{"model": "text-conditioned image diffusion model", "dataset": "rendered roads seen from a driver's seat, with toy cars, trees and houses", "train_examples": 72500, "image_size": 64, "horizontal_flip": false, "conditioning": "text", "arch": "dit", "objective": "v", "cond_dim": 256, "tokenizer": "word", "vocab_size": 35, "text_encoder_width": 192, "text_encoder_layers": 6, "text_encoder_norm": "layernorm", "text_encoder_norm_position": "pre", "text_encoder_activation": "silu", "text_encoder_mlp_ratio": 4, "text_encoder_head_dim": 32, "text_encoder_fused_qkv": true, "text_encoder_bias": "qkv", "text_encoder_qk_norm": false, "text_encoder_parallel_block": false, "text_encoder_dropout": 0.1, "text_encoder_inner_norm": false, "text_encoder_positions": "learned", "cond_dropout": 0.1, "norm": "layernorm", "activation": "squared_relu", "mlp_ratio": 4, "head_dim": 32, "fused_qkv": false, "qk_norm": false, "inner_norm": false, "patch_size": [4, 4], "layers": 8, "width": 128, "positions": "conv", "residual_init": "none", "optimizer": "muon", "muon_scale": "original", "lr": 0.011, "momentum": 0.95, "nesterov": true, "orthogonalizer": "polar_express", "adamw_lr_other_params": 0.00086, "grad_clip": 0.5, "steps": 7600, "batch_size": 256, "epochs": 26.8, "lr_schedule": "linear", "final_lr_fraction": 0, "warmup_steps": 760, "weight_decay": 0.01, "adamw_weight_decay_other_params": 0.05}
Rows from block 2 of the text encoder of a small text-conditioned image diffusion model, named by matrix and row number. Rows with one number belong to one neuron. Each number is 200 + 20 x the weight over its row's rms, rounded and kept within 0 to 999. All counts start at 0.
After each neuron's rows are labels from the 100 texts, of 14848, where the neuron reaches its highest value: "fires on" is the input token at the peak. Only what is clearly more common there than usual is listed. The data: rendered roads seen from a driver's seat, with toy cars, trees and houses.
# fc1: MLP up (text_encoder.blocks.2.mlp.fc1.weight, 768x192), inputs 0-63
# fc2: MLP down (text_encoder.blocks.2.mlp.fc2.weight, 192x768, transposed), outputs 0-63

fc1.87,229,181,190,201,184,187,200,197,208,215,203,202,207,205,173,211,148,168,219,194,221,199,192,191,175,198,217,215,218,197,231,212,171,216,206,185,193,196,192,188,173,223,204,176,208,184,197,170,238,212,227,194,236,162,213,201,203,229,143,186,196,197,147,170
fc2.87,194,184,233,202,174,244,182,208,208,188,163,203,181,189,189,219,230,168,181,215,147,171,192,205,204,173,219,220,172,193,182,237,173,218,192,222,179,199,198,199,179,192,174,203,187,156,199,183,183,189,243,173,217,193,188,201,202,220,217,157,220,223,214,216
fires on: "<end>"; "and"

fc1.134,172,182,176,192,208,197,222,200,210,221,186,199,215,191,192,218,211,165,182,208,197,175,203,188,197,208,192,194,191,199,155,219,215,241,176,212,220,208,194,185,226,223,180,197,225,193,170,208,205,188,214,204,194,195,231,211,224,192,186,176,147,176,191,212
fc2.134,213,202,189,192,203,173,206,223,160,217,203,189,187,188,215,208,181,185,209,171,221,222,200,233,203,222,208,177,179,191,217,190,180,181,223,213,226,189,200,229,192,197,202,223,220,219,217,216,222,220,208,178,204,206,169,190,198,205,216,227,203,207,151,205
fires on: "a"

fc1.598,203,210,173,209,186,168,180,185,173,176,192,210,212,203,162,240,176,185,229,180,217,198,236,202,197,196,217,187,180,223,196,190,193,185,179,228,207,208,207,220,167,198,214,182,221,193,198,212,193,199,202,185,225,194,241,221,181,226,209,204,192,236,171,206
fc2.598,214,226,168,207,218,206,167,197,203,238,204,230,180,167,223,205,212,187,207,233,204,210,215,189,224,190,182,214,200,207,187,175,221,231,240,220,178,182,173,166,194,190,221,196,200,226,233,180,181,222,210,188,193,190,163,193,181,226,243,200,177,191,178,211
fires on: "bends"

fc1.430,205,227,168,232,194,178,193,198,213,200,193,202,185,209,210,227,214,168,221,184,198,208,206,177,192,158,193,167,235,228,209,208,198,200,231,220,190,196,171,210,182,199,189,201,197,194,200,224,214,229,202,223,198,231,209,222,233,206,227,190,216,202,254,206
fc2.430,202,195,188,182,216,192,181,187,218,210,198,216,214,197,224,193,211,190,216,195,239,205,193,191,167,176,242,184,228,189,192,211,179,225,203,232,204,210,184,211,233,194,193,194,234,202,155,165,185,219,188,215,158,213,166,191,187,208,227,202,178,182,164,191
fires on: "bends"; "barrel"; "dog"

fc1.457,183,167,164,177,190,212,167,206,206,185,207,165,206,220,221,191,199,164,202,194,188,180,201,205,204,175,188,202,211,206,214,204,224,214,222,202,186,149,199,184,169,235,190,160,213,207,189,193,196,194,209,180,201,234,226,183,191,205,206,220,185,246,193,154
fc2.457,165,218,174,189,182,187,175,227,194,214,184,191,184,176,193,206,195,196,159,217,201,183,215,200,209,217,224,215,235,201,210,178,193,206,194,204,221,179,232,206,244,202,204,203,199,205,222,205,197,167,193,192,175,172,178,144,208,180,236,203,186,230,197,206
fires on: "<end>"; "yellow"

fc1.665,217,207,202,223,212,152,177,184,236,203,209,204,219,239,200,214,167,209,191,181,188,234,223,194,250,219,184,204,192,228,204,200,185,194,211,219,191,228,246,181,206,208,190,187,225,193,206,171,233,177,190,208,189,193,187,185,199,191,193,199,192,248,197,203
fc2.665,194,168,211,183,222,254,195,148,155,212,223,186,204,195,225,184,201,201,202,207,229,172,170,154,198,196,201,195,217,183,203,211,227,205,218,160,204,187,157,201,197,197,168,213,183,183,192,210,207,200,243,193,217,189,198,200,216,210,184,190,242,187,209,210
fires on: "bends"; ","

fc1.314,197,222,213,215,188,198,210,197,207,188,197,179,197,205,194,187,169,199,192,219,192,199,229,167,212,209,161,224,192,187,212,214,209,174,202,192,177,210,201,185,178,184,202,203,219,210,262,225,176,184,202,199,192,204,223,226,180,189,194,189,179,207,230,201
fc2.314,205,205,207,207,207,178,190,202,188,224,202,191,175,158,210,177,185,171,197,213,219,234,207,236,186,199,205,194,163,190,210,191,183,218,199,182,216,206,218,214,224,224,187,180,201,193,199,189,218,171,175,232,197,209,222,214,174,189,191,207,215,164,215,224
fires on: "black"

fc1.50,206,219,176,199,174,170,222,205,210,204,201,173,184,222,218,235,183,214,208,192,211,217,215,166,215,215,231,225,194,215,197,259,193,204,217,197,188,241,198,207,192,212,194,204,221,182,256,202,209,216,253,179,228,182,200,219,207,205,220,197,216,195,211,192
fc2.50,196,177,182,232,169,210,233,222,205,171,205,206,156,209,197,192,171,196,228,203,208,180,180,168,196,241,224,189,184,181,194,247,212,179,213,215,232,185,189,209,206,204,197,183,210,203,190,199,149,194,236,213,241,170,182,225,186,206,202,179,201,233,231,209
fires on: "pine"; "truck"; "barrel"; "tree"

fc1.145,200,178,206,169,177,217,224,207,171,183,214,195,201,201,233,235,230,229,208,192,192,169,219,150,178,213,208,200,175,207,207,202,172,186,192,212,208,195,200,193,163,207,211,169,194,205,209,217,204,232,205,230,235,175,221,208,183,224,149,176,214,164,199,201
fc2.145,210,202,217,239,193,212,216,188,213,180,180,218,194,197,209,196,205,205,170,196,188,194,181,166,252,222,190,218,224,183,204,190,200,184,161,196,192,187,199,209,224,200,191,209,172,222,190,178,229,209,251,165,171,192,221,184,216,176,221,214,182,197,188,218
fires on: "a"

fc1.393,187,212,215,204,184,173,201,203,198,217,195,201,190,225,182,182,218,217,247,164,211,206,212,198,207,222,201,218,214,175,156,196,206,208,215,200,225,165,217,212,197,206,175,204,219,158,182,229,210,228,182,165,211,189,184,158,195,185,189,186,199,216,177,215
fc2.393,157,222,212,231,206,202,184,164,237,186,190,198,209,173,210,213,221,209,226,235,238,215,200,170,232,220,210,198,201,210,188,221,210,195,213,198,230,179,237,191,195,176,187,216,185,197,195,164,163,206,195,154,197,215,166,184,207,188,190,199,215,221,196,175
fires on: "a"

fc1.487,219,218,215,200,227,186,214,194,171,188,188,200,211,227,220,196,207,165,196,172,193,215,213,176,201,197,219,197,203,193,173,196,182,204,195,200,177,206,220,231,205,186,204,207,196,188,196,250,169,213,170,201,203,206,214,211,221,189,160,200,177,218,192,170
fc2.487,224,186,219,214,198,221,155,188,222,192,204,200,203,183,200,175,205,219,210,221,193,219,173,230,201,237,207,180,188,206,215,203,199,218,214,161,207,238,181,188,235,197,186,184,195,178,207,173,218,187,222,195,209,194,196,200,253,190,220,204,159,209,202,212
fires on: "a"; "dog"

fc1.504,216,214,166,202,190,209,182,193,171,205,180,241,211,207,219,189,203,221,181,206,219,177,190,211,214,180,209,192,211,205,210,201,241,231,225,182,170,201,199,237,178,185,183,213,201,187,185,192,181,221,237,205,209,209,202,196,213,177,207,161,241,199,195,215
fc2.504,197,180,193,184,183,204,199,178,250,203,214,198,212,190,189,198,180,183,227,171,190,224,188,208,217,197,187,169,200,189,185,199,176,210,199,199,203,195,197,181,201,182,203,227,202,212,227,197,209,190,229,210,173,216,209,190,200,212,164,188,222,224,171,234
fires on: "<end>"; "and"

fc1.603,218,166,225,183,187,180,223,220,176,203,219,213,186,188,229,227,200,221,167,220,246,226,198,230,206,190,240,165,223,204,205,134,184,211,212,201,208,220,148,218,192,211,185,205,208,196,220,180,190,221,204,197,254,206,185,186,204,174,181,201,164,227,198,182
fc2.603,176,205,223,169,181,180,175,199,183,212,178,167,221,201,157,203,217,221,236,180,186,232,177,172,205,213,163,186,212,173,177,208,206,191,215,197,190,168,213,179,208,163,224,205,218,217,184,233,205,205,194,203,175,199,218,223,190,238,234,205,201,229,192,173
fires on: "<end>"

fc1.281,207,173,169,182,195,182,225,218,220,191,186,163,214,183,220,170,206,217,201,190,190,175,188,200,220,208,180,191,200,157,201,202,213,188,195,182,197,229,240,190,210,250,227,170,222,190,199,205,186,206,161,185,181,220,178,182,200,184,197,217,210,220,187,201
fc2.281,196,219,178,177,207,209,194,197,220,208,198,205,197,205,148,208,215,147,190,201,199,212,220,180,199,173,209,196,218,221,197,176,195,231,194,213,186,145,220,183,225,242,224,222,207,245,191,213,240,195,234,231,193,222,206,199,229,210,199,192,179,186,193,215
fires on: "<end>"; "yellow"

fc1.59,180,162,215,182,194,181,213,176,208,200,172,203,198,211,238,193,226,209,200,179,229,189,234,198,201,212,228,171,197,188,209,181,173,184,184,211,200,198,214,168,172,207,207,221,177,190,217,179,225,187,193,209,196,228,186,192,207,197,200,178,161,211,214,192
fc2.59,216,204,211,214,227,231,186,240,178,193,234,227,160,184,147,187,206,185,175,213,189,202,172,213,194,204,191,226,212,175,188,222,233,207,213,151,176,197,180,239,214,212,200,210,197,199,175,200,164,214,196,181,201,208,223,217,207,190,191,211,220,173,185,208
fires on: "black"

fc1.551,206,229,213,187,202,213,202,228,232,228,208,211,178,190,169,194,179,154,216,222,200,234,190,166,188,156,231,175,182,188,219,229,202,204,191,201,205,189,246,147,172,191,195,213,223,154,195,238,195,199,217,226,239,199,166,198,197,197,195,226,221,183,184,200
fc2.551,212,199,197,248,189,185,188,182,176,182,203,196,211,202,191,196,169,195,235,214,174,211,195,200,222,194,187,206,202,184,226,183,204,195,177,197,196,224,183,175,240,221,241,204,198,200,179,191,205,188,240,192,185,177,209,219,219,208,213,166,184,255,198,203
fires on: "pine"; "orange"

fc1.692,228,214,201,219,183,200,224,215,172,184,156,217,240,192,237,196,202,188,192,205,190,213,187,204,174,210,207,204,183,224,162,215,215,182,165,221,216,205,220,241,232,210,181,194,194,190,176,179,218,218,182,209,179,215,168,226,209,216,200,206,199,235,199,205
fc2.692,174,241,203,179,220,191,188,229,228,200,205,207,192,194,175,192,170,170,220,209,228,160,163,190,204,190,206,226,225,176,185,200,167,194,223,230,222,226,183,184,175,189,207,207,234,204,218,187,200,199,195,189,210,210,228,174,173,244,219,237,191,181,178,201
fires on: "bends"; ","

fc1.177,217,206,208,229,196,198,197,209,205,158,211,245,169,208,233,192,202,198,201,189,170,203,200,184,196,213,227,190,193,200,194,205,181,172,178,218,234,236,222,167,187,203,195,225,200,219,194,228,216,182,185,223,155,233,201,202,195,155,233,211,192,229,163,183
fc2.177,211,179,184,191,193,228,212,194,215,234,210,173,231,219,199,212,175,205,225,201,238,195,195,178,205,205,247,167,215,216,253,195,216,201,224,228,201,185,158,200,181,200,191,216,200,190,180,171,174,210,204,211,215,161,192,228,170,224,153,221,205,204,198,189
fires on: "pine"; "car"; "an"; "dog"

fc1.469,217,197,210,205,197,240,204,202,184,209,198,190,216,241,150,222,211,214,199,179,186,202,197,194,203,201,173,189,162,228,199,202,173,226,220,210,195,181,222,245,155,187,249,163,214,218,223,194,204,230,160,207,214,224,204,197,202,178,190,210,208,175,197,193
fc2.469,220,195,198,196,191,193,181,190,210,211,177,197,202,188,196,196,192,199,217,220,178,224,185,193,195,212,198,157,216,205,204,200,187,205,203,170,176,227,220,205,215,176,201,199,206,201,192,209,244,146,246,213,194,181,202,178,247,150,172,206,174,186,193,215
fires on: "a"

fc1.722,222,207,179,177,178,242,256,197,180,236,187,178,205,222,188,181,240,210,203,177,194,171,205,201,225,203,199,171,240,193,142,188,174,237,210,211,211,224,216,222,219,202,216,149,201,176,205,229,198,201,182,163,213,178,228,224,199,204,203,201,227,204,181,232
fc2.722,209,203,182,200,216,175,222,233,177,217,204,212,196,227,200,215,181,220,183,186,233,190,166,210,194,196,205,192,192,221,195,198,240,236,204,232,181,221,201,181,175,197,210,208,216,218,198,209,228,193,213,181,214,165,160,188,183,208,170,174,208,225,240,182
fires on: "a"